{"arch": "vit", "dataset": "reaction-diffusion patterns (Gray-Scott)", "train_examples": 95000, "num_classes": 15, "norm_position": "pre", "layer_scale_init": 0.01, "positions": "learned", "loss": "cross_entropy", "beta1": 0.9, "beta2": 0.98, "eps": 1e-06, "steps": 9300, "epochs": 25.1}
Rows from block 9, named by matrix and row number. Rows with one number belong to one attention dimension. Each number is 500 + 50 x the weight over the matrix's rms, rounded and kept within 0 to 999. All counts start at 0. Numbers have three digits each.
# q: attention query (model.blocks.9.attn.q.weight, 128x128), inputs 0-127
# k: attention key (model.blocks.9.attn.k.weight, 128x128), inputs 0-127
q.54:453497549436453507474501504474500564531503555473542435509450501521595576536496493459479554419452584523504568592473506484425442495456537607567483534483577524515474611515516539526473576443483478513458497509500495484412509425436490455486525535509456527461484570540497413582508430578441574464436451441481449459568411444449553443408419458542519518487553519563601537452571612460527421484557
k.54:501515467519528394486405529543451485513466548525453470500483577467602614454482547536479502483535510448348445509461496437538489565510576583469431471506438541407388491424459483502552523493518401600484411517483444441573498526507515532517495462573538552522629541531531514537488467519513490478435475494471486490488469495397513440463480521512441532588580498492469464519478563521542532532491
q.55:517523463455481523526498480481417586499532510493572491524454487382494561572561444455378564478553542458522480511478432459544465438484413637550525524478486561478564416450450390543496453452536554445499650510513481601481487573470422481489552490536546570491536528462458456511488485569515497545492450351491543524459512532428507538465541448515490536528499540494417510465447549429460655443507
k.55:519602421507400424536455527484428519528565479468513469492390517564466502542505447497476497472553517495479458493463482448506496527511483658502525551446474465526505484380525437567530446440517482477513558588477484562509416501477407547491555469520589534515492683502508475484500355564562452503522436465512485562516508511432580485468456483641495522506647512593450515499499546502481624412493
q.56:485519523476501404491494490518528549488518545554486465456463516411510440536578484506442521590578508514483436443554459543535510484492500439530437501486498567509514419483431357533493484577598549551530510485452522563531524554533533453540492482461484513518507509487407529499527505514517487499520473422490511473461523504458521504550522385482458560516491501482420488607522490512486559542555
k.56:513452451487392414522461473504530498506554489464444464438471487587503479579482463460479539494524497559443531439533508549488490463546470450515468522487540482579570517483536456520516549591566530541515548536490476550446454520488598552511525473470534535486428560500576462464506400522551406551413521526528408493526489525460632424498492475468475523511467480456448510563605487448531565461485
q.57:389462541467479472483525471511594514455491578494498473494486500463401472529539459442525411595476525607416504464634546636496405430490533400553427456511497514587495672522530425438410505640507590504473587419566528549470551454514612450510597517470461508461485485459505578462476437498464471483457542477532523476472410522605535470519471494533521542563517551535565547462636580446412404554521
k.57:463502446494456393406443595582586490480459574556448518501503528493435480545452488488534522514495503546394485390647486564476459531573567470520405422508561558529515520491532494542400492615511459619503405407525471448525484486534642540535460477476428499540509430561558529490501429500521500506538528539529400460447389527518618498531492471472458483557579460595502506545588501462502403576471
q.58:525505413467464444567534481432432506453528449459575484487532467505438479554492465536479504512478444522509438442468496532496502518532431500479479475484431480543511419415520482490483522456507532479535582483492529552583483486480473513525520449531516520516565533427561564505487541495547475520535560497520576577471563519491475545568542575467487479492441535467437497490493499545490611461495
k.58:514547457500426464523561440421512529491495434473616461554525439511420437530524472505479490466492472554590477473494518512488557484511444570509562542418496476592608462485560472528468515447488534396472583492497528575515463518502448476499514532500512460472459586469523496462458539504479487504573514457492549562498526476538443558505514514535506469443433511517489504468512481492480569503503
q.59:561532413444483409541540546444473527472467469503602372509529482480521553566542446499557551513476441517528450530410499480474547554488502560508500472526517478510496461436441474501531557384507532463507477462537566552511508495454473486554488472516509474452601578448512511576532499478548425497582531540426577577503620471465444546523538515492534461492452586439397503516471546550471586436534
k.59:558530458506489426553527461456526521511504474459565461575481462506491421510492467492471540478525516488592474540475530508471560504532439608511531526440502430549598441476510516503531548436457516413485516479469551558492480497529441526504457488591564454503480636508525499467451486543492454525556511510445566526517531505509328509445534519537547466528374512440430533487463432500557573443481
q.60:463457435506472514565527492408533564429465445478612419524550470470430493554533424477513478500417459576494481432551491542507451495495494488562475482530509491614592528468537490471472543480464609442519653430594499584553563472479484508542514513497477490461581507377570547520441536475495464439494576410440567560510497471524422501599543507447523501504419533456498517430528522447481521481547
k.60:504563400523441422518578507492571544494476464473602475491506463486432382500461443506519473433525480501479444396574543522494543511566456499542549488456494470547655495448583500524424471474446504420478493445524553552516418449520505507485491499506538480508401534498533543481479504516540459510649550513492530539466502468592406553512498511473478462546433521583481513458548451484549505504492
q.61:465492568429507492483470565507527490554527559465428492474419543574523604509513535499553538511466528513472535572461539426412438460498532540458543527443504439457432609483482586507509487482454425500418437542502517463431468454433487462502553549467476486521429531591526490510571452485487549512467479582555450463555437444524525444472424512556565548508592484566577557441490532500446405472510
k.61:515458570527553472493417548533472505468475567539405511558510582452546602512509523526480502499537548487481529601466506494538522508500553588433427504493457542393366493519472496485534537505521422589494439500468453358506502532507500484490477486558485522497641440598508467554527491525483536479395458498526481486467482545429516465453503529495519531509581450484538501539422535561496538549498
q.62:518535535503401362486464543546500501450525607559412516526452532376418510576574443474350498592585538459491452524559483528581411372515397557410538516414409595478512384482505409487486412557544521484511601510484457589523438639518450512501594475438493598500491541543446464404532472520511471587543490514556531430457502585543567574483562482502556535579570588543324465483413504510342539491429
k.62:500453522479425462514451517473538509533617560451413454540356528511430553637537398512459532541468548509529617545566480478516416501530548603489462519373501503569460502436515474507447506525482440577482500578539433501419506511459457541496519531459491536431501580528498388475525259552492482491450445519505357476502399507471726520510491472678498526467795489671482544491497528495440475465541
q.63:505491504524559500546505486446499449442473417530549494494589441511426423483508532524536452561465424527569482421545495561518548522463532410472458450509483475546549486510486508498486525524522500500516527451521514489543566472504534489539453489489515467517562480409507565524468569437515486459526562493474581556468569448549430541641532549412469457489427499410541474533510448538555541564527
k.63:525494433506457522520589498508574524477485482506536507500548454526486393503508473462550453474515448498595480462509506519495544468515458400535563503514533482559645498549564570508473495502498565418522544471538514567519486469491527487513529532464508474526410443464516504467483570505489488535590555552493560550483530466605423494508536534453509452486380495451460507497555468479539478507455
q.64:444483597467571497511588519464506557529458477573508461516471639390415536598646455490461626612448449570500492533567506652448459471511523489408568490510592527501474532524406495460543413520568548500451515437572553517498542481444430433554459586436459448401525476504350547549637502533463451501492536453431574538532460431517453602584477404494662464475491569492492554481483467499374536503585
k.64:483515601479536538513540512457552467532497523468391488421454600517522565558710466504454570517492488610425492565454466519485467522426546477389437480512509471475486483499431440489515568374594515557511457551459489500443563516504439409527507520430468502470469498464434438562624490578525472467416477494506468505483490484485531482527491485551550616422492544480511538535417638565439468449619
q.65:524494547516422497445556393519522474561533510591515525462499493566512486408491490477472517485501539430581573567546509550478504480509457469518579551443568421534469442490493608531470455503497489595479504523461484519530436455477453525479476535426479478456416505524378429447525558608516547599544493454474456512553489512570479513529557499458528501456429426396442561505498441490525542437504
k.65:464432562494471603450525474527503462494538535491489498474480461607535452474503485505463543477533555391490600549512520490497468505480504463462508464334459402500523411496536534482427495467458504637519575643471507596488469484500494508484522479482474509468466537523504429522487482598495630599535455483484451419488496518531523536471494568522537583457529509431512516406514540518418578388443
q.66:446368465482560430452456597500604609476419627559464462489453507382465438505630429376595432528460529647427451362568454583481439476407565516520491521537555615611635505491487374543424489612550537448520552482533539496474663521494553331550523545523419505543487439509443515549604435536403500511486481519526463457462303463543537511577447530492354544420527497562541538636606512430462449657668
k.66:480493495518493471505497557494499583427476598456446440440470568502463557539688397433535379539440447640401521444526506586470504436464548446545455458588459542586518558485540437497408514609555527581501517468568549501498557480483558413539494537408467472545441467450511469514559404573457389405540508468476463463493388515539582506574484435495437578409506482495571560528662710437420449574654
q.67:568473544527570653556485530444384431428469390447513574592614451535453546514414576580519484517513430453561524568402522454568574601476577518440443425509479461396495589641539551472524493399397443438502441473481454403473492485520475518520472464532561452522532467448601490478489575330524517442531539612539559523483576525489454520435473562486565441551505541460522423402428501583444447492434
k.67:581451482535582579512489503505519433514459426522475558509536515450464487465435597523487514506538447469623494532487489480519549559473556573477530506550531553460513535611462577486552445416443488366486420473468472385444521500502444458482473508599537458513525425571487496459541626357483503524444562640503544599462566513558342532470558502421472431507488492467530452490347409592550456544466
q.68:575419604586610546458411452531572403514436589644432602402588496500551385446457596435539394474543490488515593486538456504592544505436654400517383504539606443489530474595515541525518548592599441597549417496456417405453605503567617515454513430471453497556383419463527469443425555479492532501428488520557431435431466544478456427414584513458441537453422471397536417602513385512521418552439
k.68:491390545507579496428476403555517503394478573607526520579563424510524418455398504474524465495500536423627607509545540576519513433499526464595523474594562512558542537618511486470477461659483475574485531434537473485451487469505651481509545492517466490486534396516492547401496495429411477470487499547504474451475430524547426502437482479410479423489450463370508462505597362377502507603462
q.69:647490541541513509533538525435451548536471480585541553479478565424492522604499481468406555491500475594580504531426423510552603586427523559468484506500525475441543420458299446480621534322533547493531488506484487528527530593503362418474428489506567447434478560484476516539478494568449471470442403429494569605515586497399430548453511331486708452384463522522510485549435414645455551389578
k.69:583502587466461469542521443369533594494517400499595474601507536507494523552596354481446544509499545541708572674488502543511561588462496563561528469511614460577526489506405442496609523302500538488478547508445517584429520504489412414500487479523484471402569607544430506504530440555446413467448418537488556611519527486428437556534497435539597410418428447440472516552496498441447550471615
q.70:545437506538442493453559471471573492591505568596539524467499484504503423397499486439492486435516543492573571518571487484464520446489426475493598537447588379590504391440465542545465418508511474591537521520458468553509499524519476526489494504451496520508389525539425434455549550617461564555494506494472443466507442527569484495532595591494475520430472458459432556488463468506446561484518
k.70:451463554506471546474513429504502527497562581488558437589507449578508485448497435469515510459502535416555697537496503479501482470523506481479596478404525432522501477444575526510453389544458505582497574563523512602441493493492538528503522483440476513496460535486514458491494434555519553480570493462476503360498431520562536550457484595584553542426571500500494520405546499405424518499513
q.71:540378449520485501470509503402563607575464543576575421577470456462483432483566482420525445452496529570569559468499444537547538525428491576515598513434552510568561464433473394558474470433435528471533541527476469476458575566493459394473538478517477518516414510529487450515590467507409545500462432535501484481487392495508513551522536603494443460350485504516536465553525506481502511555596
k.71:486477496477479520540497443440456584420511538454601374571489462545504547484610361511540431501435482556570657548492479512503510464515483569541606461497530504544504531472524464507458419515443527504521588453512504512438480499464553456559528517464485459499489554527518491530535443513454442413533471527474556470493408473555517571491470509550471471374567500499532478449617600421440490552583
q.72:552488488520434466459495525456488404501570587553434576443434476507446511528519488516501479500481491477576603472587502478493493354503402486458646517394492463523475460441538608558391364529467465525501553549471470522492436528494557470477533532438538514524324547525554466403538488492453556519485478577542440484513434523548566544477528573534525577471590541595503517430491527560396463507442
k.72:477516538493477486504476566537489473511557600561523534521431478528427512549432456496525468540477531512517619525564499510516480464557444478451633493356483473534458506482563591530435345544429446531471543529529497519536478517475563567528543539384461466488404432517505462456504416513526624526545493518521480427534462493510567546474500500573526519488652530613458488409517467475376487470428
q.73:489561584469437452440534401523448322566567533533424627477449588562442574509442520574462639530501509401572585664528535507457475377574442441389598527400502428428318460510525689515452343520477425569455492567469468494486432446450446604474506541400485499461418536501451455408496475499543563555495535534506502509579586454528540509464531492509642525574530541505452543347402520568397532398403
k.73:441516585454475525483487525488547362558544570589408555507421514528497480512404567534477551543462529437501582594527529479469485492521441473392558528266543438464448460494490626491482464472490445537504522587450443492557462528454485642470484488443463552482468471467533461495528511504570732605453495511490432480512539517502511484448516546522576553578607532553432469434423424605407542447389
q.74:393579486446559526538478485539475455463471470422472478463544482514526533505469572581519462587477464489372405504485561515451507513567532409461432493534454586451479612558611523479440517656526476497427451456484556447549458422490589570514445529499485471578578437487499572538443523418552479506551579485505513486497557478540477475524439484453385532562468485460505497502567521479606505586472
k.74:507535465497512540505449555561522469558452469465367576370551484479528458467501667522466474489550496537345329402466489459520461523466519447435369534545462521460492519537475535519452552539565514529531399482468512437535544524533510521462496504495513494537509429477506519530476563441497519585464517525529472498482594528479526388499536492432404569593447511500548505558487521575600468498418
q.75:498578559475510509397435487595551390499562604632386669319405585487540491592500494471502555604523467576505525469628499541453554404492525381564447543546529543473437599564480609530501469606688468569465537500507523517487505460488607494437519560381486489457367472526456561399411481538507486500485426386519425500578595483497556487459487199520508616487502492518587586584525504528512448432477
k.75:472526605440493561410432534561592419527564572676412584439501516513478399575503510500495475598495570504420558527607514588455492456547479395530388483476562427607536543501492524451410483637577443578457541615458509586541511492493618614472552487372399548493518421491493556458464450606523581527472431460554389530504502478460633459514439369493530557514471490528520480526550510470504496449503
q.76:498545469471452336466513525523510502469543546448511463492409573461550511597480380436445597516534542523439451418580484462483477460585414481538551526514455477467461480389418400473581494526663600499518582458552543560521473525508492454451464498468542510450533572450551547499393434572541436451486406288502497524518513486457535602504490279500597539475497554567512489542510476533515571399557
k.76:486617487464435274547474550504476549537557513563508456495394539516545534623491381434476547520497526482470378461544489481507503450554428487554473512512503445570497500409477370483635562478611539467456568516509526618511501545496444474520519484513487503487576671445529505501408363641571369425443435391504510553501549481340661553511487367620563503507482504617429505545490469493509588403557
q.77:525443576476564450460420612460456431404495583556431640531453574406357545653567511467513474644483421583522544459532528572547487369463554519389592452511483473437524556594445524423523332433549515444520571503561488434468570536488548436531566561466532417489372422435574488423570491451442478425469520549560538540534478507553509648491481440457677488485581651575622459483408526589283395501448
k.77:532536585496608478482450620494557425476511563587349556482404674464389537652578464493498472672437450624559557594578489568497539418492529451438554455574524494475436532603433562432554358376547472457488491482587488411459549477517491408525543563354470458469396359481487410457642424513503456437424513604514493552510477446545540510559508412495599526480559507537583493555330494552318356529509
q.78:534396506579606457516473591472508560426420527535482424539556494474503490418503532482555348494487470533513510463408473561588487569423627514481405412544533530524555524571509393466463567480510474495584416446504450411473622530556570446541539478593468506557510463515531496545584500398439457434537554638547493498423416532507434460500499641454446485503473487483498450571573534536470434656549
k.78:548430474512553451503516469537484530428443509473506457539530531456479566478522483465523426513476450490592489504509521575519525474460555514548509454641504585528508557580488424477462506534496527477513450383536539389448508496556528387530478514512490481481520447516489471470554522402396329462545542621503533486486446527586410476522537537451447427465439490411487472531588556456500428649515